config.toml
model = "contrastive image-text model"
dataset = "rendered scenes of coloured solids on a plain floor"
horizontal_flip = false
encoder_kernel_size = 5
encoder_stem = "deep"
text_encoder_head_dim = 16
eps = 1e-08
weight_decay = 0.3
Rows from block 8 of the image encoder of a small contrastive image-text model, named by matrix and row number. Rows with one number belong to one channel. Each number is 500 + 25 x the weight over its row's rms, rounded and kept within 0 to 999. All counts start at 0. Numbers have three digits each.
After each channel's rows are labels from the 100 images, of 14976, where the channel reaches its highest value: "responds to" is what is common among them. Only what is clearly more common there than usual is listed. The data: rendered scenes of coloured solids on a plain floor. In brackets: how many of the 100, against the usual share in percent.
# convs0: expand pointwise conv (encoder.blocks.8.convs.0.weight, 256x64x1x1), inputs 0-63
# convs1: depthwise 5x5 conv (encoder.blocks.8.convs.1.weight, 256x1x5x5), a 5x5 kernel
# convs2: project pointwise conv (encoder.blocks.8.convs.2.weight, 64x256x1x1, transposed), outputs 0-63

convs0.118:502482516488482468507508510482477530510469473489496492556484471506506482526496517534509488514505484502512544486531533513465502511422508514482501511519499497475535499493491505528539499485588464
convs1.118:491494500497484491461485477456507473462454478532499465469486550506494511500
convs2.118:479489491469505511472496483468502503472541493485465534549525523499543494485517530510475478517512484525496462523520514513529496490580495535490479508511494544509491511492493475533488493473435482
responds to: orange object (99 vs 22.1)

convs0.11:511506511497514475487536519504481485427520466490498493467499552510488463516494504511465479506530476521485499478485456510447504514523476495527526524515507462456485501519486491508461485503437521
convs1.11:487504499516512505506492494506500482520477503459458521475464459448478468457
convs2.11:520495512473533514495465488504516482525508485534442525527516532517503483473528506525477498459525530538492483490457508547501514478533530514523514478521487533493543495488526460459509531494460483
responds to: purple object (100 vs 22.8); its colour: purple (33 vs 8.6)

convs0.66:477496530552495511498510503491500498470490495476504537536577471486557485476504516509523523523510511494493500468512486461449530519457474502526497498507495502498510505495565509532506454491507484
convs1.66:504490515507544493484503490492457463498483472466470459473489504468452480516
convs2.66:502504530468502469470485470470522505490490502487466535504509522486475519496530502529464488512503538487488500494476504541467490555510448545481460504519542505495475479511499494469474510489456558
responds to: white object (71 vs 22.4); grey object (46 vs 22.7); count: five (43 vs 20.3); its colour: white (28 vs 8.2)

convs0.230:467520516487425484515489507497496481530511488498553513483494529484532512479539518547513494503483551505499525495497507482536532513510533480460516468537488530518499539470514524481519537512519521
convs1.230:487490468455472479507483456499454467505490508457481496514523459495513516481
convs2.230:518490503498481499459453511467459478518528476479474487487507527472482549467517526465505495514456524447470499510515468509488487517521503475486502522530506529485486511469520490550471563491502495
responds to: red object (99 vs 22.8); count: five (46 vs 20.3); its colour: red (31 vs 8.1)

convs0.49:499478509502484477534512511433514488508478518487511518481506549485576486507547528524523509523525524510494515479502522458502524510461559500510492520523523499482542511488484507524492524459510496
convs1.49:479450487464483474487530497459481510531514467474508541518470481482505495479
convs2.49:514456492520501512547483437546480481487500497498499498499505478512476480468486464525532519488535483517507488485523507458545502472450523463519517478508476475503521526509515516470507503565508489
responds to: white object (97 vs 22.4); its colour: white (47 vs 8.2)

convs0.7:518515521522514505460533474482536490449458539494522509494522504508499481492514513516551561490500515501485460505502526510458507500505519501505459518468538509472499465509502513482448545498474530
convs1.7:476481488485446521509463518491530509466501494531527522523499505505542541527
convs2.7:489518518527537512495516513514452440531541519483508510511479511498516513478521541491515517488441445506511495497498510501500495485476462493527501545480505504537497541493490543505502498504462440
responds to: teal object (100 vs 22.1); its colour: teal (59 vs 8.1)

convs0.50:452513510479462502495445489511520503497521534505512565497498484487508540472507488494481527496481522497514516488551526505513491518506483446445529491489485504510511502485514531493476494548553465
convs1.50:514492491461456492491499487472500510492485472491501492453454481453469469476
convs2.50:514542508519491498474515521500480462528497510479515502470456518458482540478466500522514546479464532485505519515489453483483495516457467535476515514491503498500458459546470539511498516527482504
responds to: orange object (66 vs 22.1); count: five (62 vs 20.3); white object (46 vs 22.4); jack (31 vs 11.9)

convs0.164:561502520487521516491529538500493452512530471519531501520512549497505482484469488527452479532481470469518504510471474468536476512516459505502486443518497514509454511499506504496513522497459498
convs1.164:485520516506514498525529520525509519546534513499501539528501487522568525502
convs2.164:485499504507522452511490506508492537533492475501526502539494474514512556527460510550504500554509473500491499531502461508425498491485518517494511477504487491491538496478499495493469487467560515
responds to: blue object (100 vs 22.3); its colour: blue (52 vs 8.6)

convs0.160:502479505530502528516529481485490521523506539438491501431528520515463521534517489466542484495531531503503517504486528493502483464529546488509474519471505500511526471505536514494506445511517515
convs1.160:472479502480495468494518500474485502514503462509541553514463480480494464459
convs2.160:519505485530474566523516518520510515494507509518536490526484481539528487446503499487537506520519489499493484478523496458517481468516490499490580477465476460539484492506496511525525478470491484
responds to: pink object (100 vs 22.1); its colour: pink (57 vs 8.1)

convs0.247:491494456469473439549483507468492530504481493529500480496390488513487499524494506492488469489492494517501504512509495524498513506487525507490518499516519477496534521487443457520505498480509496
convs1.247:500486552521510502524546547518511525494522521492508525526495479509547505469
convs2.247:509482531501457549515483516520467460532512491482529515510445461503489497491479475489532524499516512496536480529528514486503478477481460508509504461467502463517470481537453506489476465526484469
responds to: brown object (90 vs 22.4); red object (47 vs 22.8); its colour: brown (46 vs 8.4)

convs0.48:488499535517504501476548509497512448502499534493503542501558518414528519480497492480517502522487516481524496493512490455503497512514518482530505466511477532482500486514561546505510497480488502
convs1.48:483480484464464484485485482481513513485500498480492513496475453454512460446
convs2.48:517482506500513526482464519497505462481489469511528537521509524445480515476519510548523505507503518515488527531464444473535512529508517490518489525539514481467483454502515538525521553490482498
responds to: count: five (55 vs 20.3); orange object (50 vs 22.1); brown object (47 vs 22.4)

convs0.93:499494512520511519478498511519491540514491500443467544515513490493527516507504523509484515497528473508503533452521521489490504501496480484504516527490484487471500441497565506514498461530553431
convs1.93:486464482477488498550552540499505548529520488494528505493478474512522495493
convs2.93:533495487526517536531537506536509512466521508492482491495538476559527493511514473499496494470513527498525497433500489494547500477501517490466514458478438495531504514526543501493530509489510524
responds to: grey object (92 vs 22.7); its colour: grey (55 vs 8.2); cog (31 vs 11.8)

convs0.21:525508505456499444497507512516476521463501479513494462515476500508463502540467450488480483504478464492541532510532503529458434510486494491492526489537476497445487498528469500508493492500493500
convs1.21:462482536509497485515533525507512532545526518501515545523520488508545522491
convs2.21:500527508494480537466521514499476482524501484501528524502474495480473513493487456511533513510516478483522467508528493488517517495540485546469499485444474501513439480539459539550463500474495492
responds to: orange object (100 vs 22.1); its colour: orange (68 vs 8.3)

convs0.126:538497506499499523461519519519529459494496479498511491545493502508484486486487503545482523506474471493494453532469498531546492497532459537493470481474505519524457500464497507491535537502438523
convs1.126:455495507479471444506509490459477505502530469487508521539484498467482480476
convs2.126:483512516570497514501534547502492492546496500490482518483491449496519486525465485529544556535496483497530475526521458498494498475489481510473553482473483503522468505499517519520496501477487469
responds to: blue object (100 vs 22.3); cone (31 vs 12.2)

convs0.222:535446521522505513500535513460507520537509527492477496487530492506486506532492502478555474487525506490521536493500558487492487485486538489507478527484486523502524452510543533507504468495551461
convs1.222:491533521477457515534477484484546512438485512534502488512508513501512530492
convs2.222:490514495501523485477487477458477470520505499506500530485534502505508473511481532500470472486468508495503476482481544534491497523509472463530515543508508547492509572462531479478493552493452487
responds to: yellow object (100 vs 22.4); its colour: yellow (29 vs 8.5)

convs0.235:466519493465470475529483500497496515507504487498512504462475555506524466501542492543516506502494538487514532520494484499499502534498528517454507485535513484516499573525444476492485540519527487
convs1.235:521500481479518491463468459514487482461461488496455458474492527496480506483
convs2.235:541488505518503486512512466525462480520501528461507466468510496523547503513521482526467505509494518528516482475517515521495499436495491567469508478462490483516488492551483523508486478514448485
responds to: red object (99 vs 22.8)

convs0.47:479496524526496500508510505499508508466483504472511538537576480480559489503503521523521518528510512500501515470525515477444528512437483496513495504513498507493521511500555522541486479502538474
convs1.47:499512510501523495516518484484454468505490467455480461488477494471439492506
convs2.47:512507546487502491464496477476506489482492512483499505493470524458462485499508501524491487521485518453499512524506502502488477554512446524481502512513561512477449477495472534476477505478492572
responds to: white object (75 vs 22.4); count: five (60 vs 20.3)

convs0.255:511488506488467485529511496498476560502497470465513482507498482530492479542502505523512470514515494508515553484538527529456496501466530514499501534507490487501567499506483497542541476494559478
convs1.255:483470499521551487461465507543484458458493528479475480503515508505506500513
convs2.255:477506493449502511492532521467503477500515479495433502534499527500512494457489522523498504553492465498509482516537512483527502509572475521468457516503521502516483509488510494506457497477456471
responds to: orange object (100 vs 22.1)

convs0.240:481481502478476452514507505517494523475513464473534497505500505516471457534464481540471490554499479507518540542536492541437480516462476508497525505526496496503533517517484499539515500503526501
convs1.240:500497493511500461472512515504452435502525513492492449494500508512468470477
convs2.240:512499525491540471497468490484456466539522528545498496472472478546517497497503491490490545451466502494495502444488527540482488527494482480507516501502526527508490552479507532483517524505471462
responds to: orange object (100 vs 22.1)

convs0.89:501536558513486495463531510519496519519469487467534516545514495446523520508485510546524510500498532493539519513521544500512515507498517496501494478502491556493502472505562531495543511518516491
convs1.89:485486427479481485507496492463472495516487467488506544520481473479506513471
convs2.89:546482529466525497474482479478487491468516508503480507493513523469505481514541516521481467505480524480469565527467448516522478530497496534463486516543537521481481464516493520499511522472512527
responds to: count: five (63 vs 20.3); green object (46 vs 22.8); spring (30 vs 11.8)

convs0.76:530503497469465488524520519441498493491502497453522504449481542548499509510524510528506515497553504540489509495509519507515505486515557502501503544493556484480520480479481501521480531497460513
convs1.76:463501529492452502539533545520507479477539528490474495522518494488527488494
convs2.76:531467559531497482512476440490485478495512523495491496453460491470474507467489522509485486500476487451463547501515496477506475540466484483510484539539534484502499511483458519491502485510510516
responds to: white object (98 vs 22.4); its colour: white (60 vs 8.2)

convs0.41:529441496507472490508526514478518487506523493492547473509502475499472498523482505497517463543506496513506514487501521503497500472481546513545482511498481528508549499461513519521538459430530534
convs1.41:519485493504541520473475481507488453469466481485462451459479494505503503505
convs2.41:523527490530493493489499510527507474490456512479504484496538518469467522486490462496534506524527529471501465499547498482499500499525523508440545499505457472496456485511547497541484543503469517
responds to: yellow object (91 vs 22.4)

convs0.226:540485552506490481494540539472543480462491504466526541520566526489514486504493513522521536526512515492525497496527527483480479522473494477498490510516502533490508469489543554529489507495496477
convs1.226:464495516519480483517509543513494484423517531499518475506505498516542495489
convs2.226:472522484529480502499486538475536499478535493481505503530549496496542520499514530538489511511493498509505480489505545501500498485544525495531494545518524482498508549466545455520519493520449456
responds to: white object (93 vs 22.4); count: five (54 vs 20.3); its colour: white (36 vs 8.2)

convs0.209:463475483523482493499488494492529527506475555494487548508492479493529489490567512523531555468517545507475473477502509492505544502500509515478487528491536490507512513513492492497465516506565472
convs1.209:520500500484516503482460453491499463465448495497465469458501525514511503513
convs2.209:554523496456509499505503475488541519490512564473477441491525517527536501510535498494461495471506555511481523463504512517474470493513482514467478492503494508493472493537537489496523491511465511
responds to: red object (97 vs 22.8); its colour: red (32 vs 8.1)

convs0.44:503509526488470494499494551474508522510487496474495574510514532485559525477515528530504540505537520496506501478525532459523505528489507473467511534507523500494490495476528517503490523523511436
convs1.44:480490487512505482461453453511479465496475503502443472484502525492471503518
convs2.44:490535520519501501520524535510530504518511512473472498563512512546539491502520499496499490531539492525525473503514517529483497474556511532482487490484469477507483501515529444525492506496434469
responds to: count: five (65 vs 20.3); grey object (56 vs 22.7); white object (49 vs 22.4); jack (30 vs 11.9)

convs0.124:462498489481497480526513517470507470536500522559523507487472538481546498481511475495505503510471535476515477513478471463522491545489519518494499448534502496506507544502460505495495560465481511
convs1.124:499506484487502471525496501495476524510523473467515525498482477459461433476
convs2.124:464496498544520497549521493526495464491533510459526500506491493505477508498484511514513524476487472488536467486542539471505505499476484480504494508506483466562499570506529480487531513541480467
responds to: red object (100 vs 22.8); its colour: red (44 vs 8.1)

convs0.242:505473497493462488514508484521486504500542481491545457498494471524423494539463469500495455537485483508506535515537509532484489489490520504519504511505462507506548510482489500521521456481529535
convs1.242:520508511501526505471440449502481465462462502488492460489510481500486505513
convs2.242:493537481501515487482534507522524504476459512465512495498553496459481536497480458499504530529519496521497476516537470482518537489507527522449513495501461476467466489522517515556493534479480525
responds to: orange object (68 vs 22.1); yellow object (59 vs 22.4); count: five (45 vs 20.3)

convs0.132:494530513521519515473496483511461494493482473461472522522517510479565508472516561524509500518526495509471523455494516448480548507493498490527513504503495514462484468449552507491486486488487502
convs1.132:496506499487511482469465459491480446466454474489465470466493509491491499495
convs2.132:549495533514512516518479480544482464486535504457462506527502525506522495478528510493507476464518520495494488494479485490490490507507537549442529478498482501529492454555522517499508546509481531
responds to: count: five (57 vs 20.3); red object (56 vs 22.8); purple object (54 vs 22.8); its colour: red (32 vs 8.1)

convs0.22:489478486487477474562501516487492528522486491516497490519442493518497462513496492518492484501486517497511506516497478514505493515464520556470506491538513471509519555512417458519522513491525468
convs1.22:539554554540505516538527523514523525518519514526511490504502517515496504500
convs2.22:498529491510428524523505544506518481555492503509527492524474471502507497510459482476531524497525520509528503517500524501488462495480442517541491469461528504489475455498502485480515461517474494
responds to: red object (90 vs 22.8); brown object (69 vs 22.4); count: five (47 vs 20.3); its colour: red (36 vs 8.1)

convs0.37:455542497475467495515448500509472504493500487503491545500497533503541510468515529513479514501501505507499521494533509495502519539502467468447535528524499482498490515476479496511486512541538422
convs1.37:473454450460488485486485488487497474473479478514497462463463510513483485498
convs2.37:511450479490488473439470471492472515501511480472487522489520522455525474514486526504489511546485506517473451536521483505545533482538511518490473526520479490495484496504484514538490531512448495
responds to: purple object (64 vs 22.8); black object (56 vs 22.2); count: five (55 vs 20.3)

convs0.54:481479491452494459524485513491499512491512493543495479505486508503480456512502440492497486488467491496521511496505484505497487551484484532476508477574492487505496550559446491512494524496531479
convs1.54:476450473474484499498468464518512510504485509446453501459479508489508486494
convs2.54:547435505522526488498464495517458536494511476498522502520515472540552519523495502525508524514522502516512458526491526526525498449504521493474526471482445499513503521466503475504491532488484509
responds to: red object (66 vs 22.8); count: five (62 vs 20.3)

convs0.104:540503534507477509501507535457507485496508470444514534513547532510525513499507539550517501528535489509495525458509545500485510507458503469500491532498499513503483468449553531510506507501497493
convs1.104:468467481493450479469474471448465470487472475481497501505486507511507521503
convs2.104:506495544463485501511478530503508465510522529472472480539495548497528522482494550517503446494476508490473516479514496521466467512527501513487494541526513540500479517500530499537526511511471439
responds to: white object (72 vs 22.4); count: five (46 vs 20.3); its colour: white (43 vs 8.2); its colour: grey (29 vs 8.2)

convs0.143:523496491530499496508513510444493517513448542486483499498484491517508521515500512482524500508530497520496480495512513501461508452480571498567512528478530483469546441493505503530490492471493492
convs1.143:496493449460489528506441465514539509474476494521508503487499516516535507513
convs2.143:473510506495511469499525505453474471498503498484495509489484514491481482490492500496500521506462486468517477495539538478516485494512444467475506527494491570516462559458490476550458514472490488
responds to: white object (80 vs 22.4); yellow object (64 vs 22.4); count: five (41 vs 20.3); its colour: white (32 vs 8.2)

convs0.150:465467495505478464494482511474540502488503517589512507537465465484521491493508506492541516468489532498470460470492498516528544500471509511461488491503508501517504548494474502499481523488536475
convs1.150:509497480477534517492472460522499482466471490492464477484477519488487460447
convs2.150:578472507511485503481485494510489495500515551515562453503491501522527514529485484528516516476532550483493508472538502491509463471503487510471511471482478464518452468505483502505503489502469484
responds to: red object (100 vs 22.8)

convs0.131:478511525512466496495481514484504511471496508489512555512534489482546534464505537491512529511518506522478524441539539476475538513462499452493511548497501510493509494462543519522493492506529479
convs1.131:491498520517503500505508514496463477514490453442457478484467482459466496503
convs2.131:542511537489495487469482472466508488526527525485451511516493564501500495471515515527492508494508556475473495486492495514470467525534446530488474501514529519504455487519498506503485505483457541
responds to: grey object (72 vs 22.7); count: five (44 vs 20.3)

convs0.244:528491531482447502524528519477533468523528488471583512476521542505516482485493494542519479549516513499529519527498529482503483495502516494479466514516502525536503496462514531496494523484487531
convs1.244:465455463508525478446458470504494477480475506515493495481520526501502508527
convs2.244:553516509513483492504491520517514484485447537475504448472539539483528576499512491511499509532489526493502506505496451519502471496495498516477487529503499526460469453504515514520546502500486492
responds to: green object (96 vs 22.8); white object (48 vs 22.4); count: five (47 vs 20.3); its colour: green (29 vs 8.4)

convs0.99:485480506465488492492506517526507496516533498526518509516488501471518483502506467517500491515453516463534525503515512508507498554488495497444502450576442535502500539522498502477495529497527463
convs1.99:490461491462486498509553515508508532535556538496480508524491488482488502477
convs2.99:506523495577479506498514537522504490514471480534509480520488492502498486456508457542531503508527491525568492517511506515483527478486527503494457487456488549488503486524475503478495491508504452
responds to: red object (100 vs 22.8); its colour: red (25 vs 8.1)

convs0.177:530524470464475494548502508435493489485492495482510480454478546531497525500500524488495491483544474544486503496506539495493495487508533485507509542491552478477508467462473502515490530496458516
convs1.177:490488518485493501522509535505529526451538528523544524538512494508546498496
convs2.177:486496546498491505481502474484467475520537502455505483496463479482501506503479534508513514502447479432478499482507504470494459529504469526474503537521525466518473525478460549520475496486487522
responds to: white object (88 vs 22.4); its colour: white (43 vs 8.2); count: five (43 vs 20.3); jack (29 vs 11.9)

convs0.152:492525520457474467513495496511479502478505472489530483491501515509491464496472481520489498559486486500529535548576494528426470534470493491494511499541493495493517508527485513522485528499499500
convs1.152:492475491474478479492524520475496510510519464485506530533462474449488463465
convs2.152:488553490471485492550528535514547522518485529508529463513518501541553482486504507502505535468493485524476540453498494555474462497487504510484496493485476493515504507502545515511531477488512479
responds to: orange object (100 vs 22.1); its colour: orange (39 vs 8.3)

convs0.32:543442508488512492477516557504540508511504523544499482534498478486476536525454443472490475498461485485543499484505529500512460510476485491491501491527455530490506479497512541501516495496512480
convs1.32:475502509505524497513525494500510536568511495488523564521494478508531518482
convs2.32:491536490499466504504549503512529534480481497480511487529521466483511519471496472488524533573532477499508464534543461496537525469526499527486490486472469494490471484526481503524474473473518501
responds to: yellow object (100 vs 22.4); its colour: yellow (37 vs 8.5)

convs0.201:544463491523491515494496565479501498577509494512494495520480486497478562503464492481471468512500484518497490497487508489548507450507505491519506507478495518520500459451519525503543489484475496
convs1.201:479487514484500510519523501470505526524523498472522552510497440504553498480
convs2.201:496512521527495475515505503524494522536486482504508514542497475507486503472439474507550570551537460481495487529537478481489486484510519517471531466491454489501496507477487497512469514474518523
responds to: blue object (82 vs 22.3); yellow object (61 vs 22.4); its colour: blue (35 vs 8.6); star block (30 vs 11.7)

convs0.195:510470549493519510437507511534503506477515524499492519524536479467495508526486493492486492487491470478514525473542529487491480519507474466494507489510436546470493469508548534480496471524506458
convs1.195:507500485488486492509505503488485501506504490491483504469447495480466438431
convs2.195:491513510525493491524505543502476427522496512466512476504497510496509474505505509468532477479458492476547503475530545523475480510443496485482506532505497526499478527509541473510489516549507455
responds to: count: five (70 vs 20.3); black object (56 vs 22.2); teal object (46 vs 22.1); jack (30 vs 11.9)

convs0.138:489505501525512508513490492489466529541483490489466508504512516483582489502568546528516483486536512489481526457480496432529539521491512527496499504522514492484497506502511484486499481492537476
convs1.138:518501481493509505473457481508498455462446489496463463458504517509507491513
convs2.138:557503490498498520506515493524482490481514496478484484520510483532575529500508507500485491487498521517509474460491483515490480457528501558457487479462469479542496454549504513493526515483465509
responds to: count: five (56 vs 20.3); grey object (47 vs 22.7); bowl (29 vs 11.8)

convs0.58:492494524483433467510477560487505526483505485508505529476503520506506529502501517492468508477520514515503516420531521498507522510493509460464562526516509491496507520467512513513488502532514453
convs1.58:524496488477495512493475480466471458468486449488476468477457517499473485490
convs2.58:516493519483473495468499513470512510500532501465474473543511500494552514480475537476498499553485481492483493534529494477507487481554493524484479528491494530489493487500488498560441466498461468
responds to: brown object (61 vs 22.4); count: five (57 vs 20.3); teal object (53 vs 22.1); its colour: teal (26 vs 8.1)

convs0.62:521493496482490455499507503515484534472501480504494454525469479511436489573455476503483485495481463498510523515537503555460466494469499522506517507517484492480517501524464490522524490494533493
convs1.62:513497494493514501459460457492496450467459486498465454473493501503485497505
convs2.62:502512496501517469483527478513512506496528518472523502538519500485499531528484467517487508530531489510516474529553501481518526499546502559446489474510473490506468516525489504565482507464451512
responds to: orange object (56 vs 22.1); count: five (56 vs 20.3); yellow object (53 vs 22.4)

convs0.19:472526499471506489467496489513542479494478554538538504510488469475507517492499491484515522446450528480509480500519532521533510517511503478451493475493501519481492507501496527459443552529502490
convs1.19:532544518543533521503476496513561525497490537530510486494515524506498484495
convs2.19:568486538497485483508464487484515513517500518535488462502480486529542500512480524524502531479512521494481527468492519532477429494482478490538518479476520488503497452471485494480511450510472502
responds to: teal object (100 vs 22.1); its colour: teal (38 vs 8.1)

convs0.165:507495513525504548478486525530531441535520495492518511529524472507488507480481472523484517550463511480511460556485484508534487495517464499490467482471498531558482511498526517486513520494464508
convs1.165:472455440509530492477452483524506500481474512482489497488512464470491498517
convs2.165:513483519490465500516454505507485452552513501493518468495453490508462480474502518528494503476480506469520518480521512486461469527467483479520492513501533459486476499503497497488462517565482444
responds to: blue object (100 vs 22.3); star block (28 vs 11.7)

convs0.175:508475522535494538490521469514508537525526521449513503460545470513465505524519497506543479485517516490502510483482518493517499457548524502503467517465484526519517494506547510469493450505533534
convs1.175:462474516495502463500507503475483517501510477494543546514469474493491466448
convs2.175:510499497543496539526538520521533532498512511521499481527504495541528500444485485479521518519530484520498521468517473479522485454525505515487559479470486481518487493520491507525543468444513493
responds to: pink object (72 vs 22.1)

convs0.212:498482495502471539488495501509517462540551501479527527511530487489480524478465490517486491557473494515505493534505523483543515492517481483503471498485469551558498482454534542496523493492484529
convs1.212:490491516475504488484501490474444496505509471462521527505460455483495475455
convs2.212:517519512538504541517498542525487448492524501489482497530488484512504543486500500491524543485500502503520479466529467493509487467531502534476536497483496523546468469537501510535522518517454446
responds to: green object (80 vs 22.8); count: five (55 vs 20.3)

convs0.57:535502526503479485488540527486500500528473484460541506523513526478546526509503509544536512528498524502518533488514542472504517510483544502517494477504500545463512457491556545497520515475505520
convs1.57:457451464513508472473492511538497473500512530474495530534529488504521524512
convs2.57:558472538506460499479449464480469481510527501502463502512482554499530478509509537507494476536509531479468497525497511494509429503515481512497506511534532524481476486487492487500495512506451500
responds to: white object (98 vs 22.4); its colour: white (64 vs 8.2)

convs0.176:479527513509548498464530470534489458456494489515506491518516489447550483484497498492529457492487478475499522468499466489491505520493494521540487457513462532454460496516525490478493497463505518
convs1.176:547518511489464507507522546498502496546539527490457484468499522500474496511
convs2.176:489508502542459505497498536484488512558462527470451480466508471527516461509503495474512495523486506501507491521529552513468478480467483472514516500489487515508495548467523457494500461529526476
responds to: purple object (100 vs 22.8); its colour: purple (30 vs 8.6)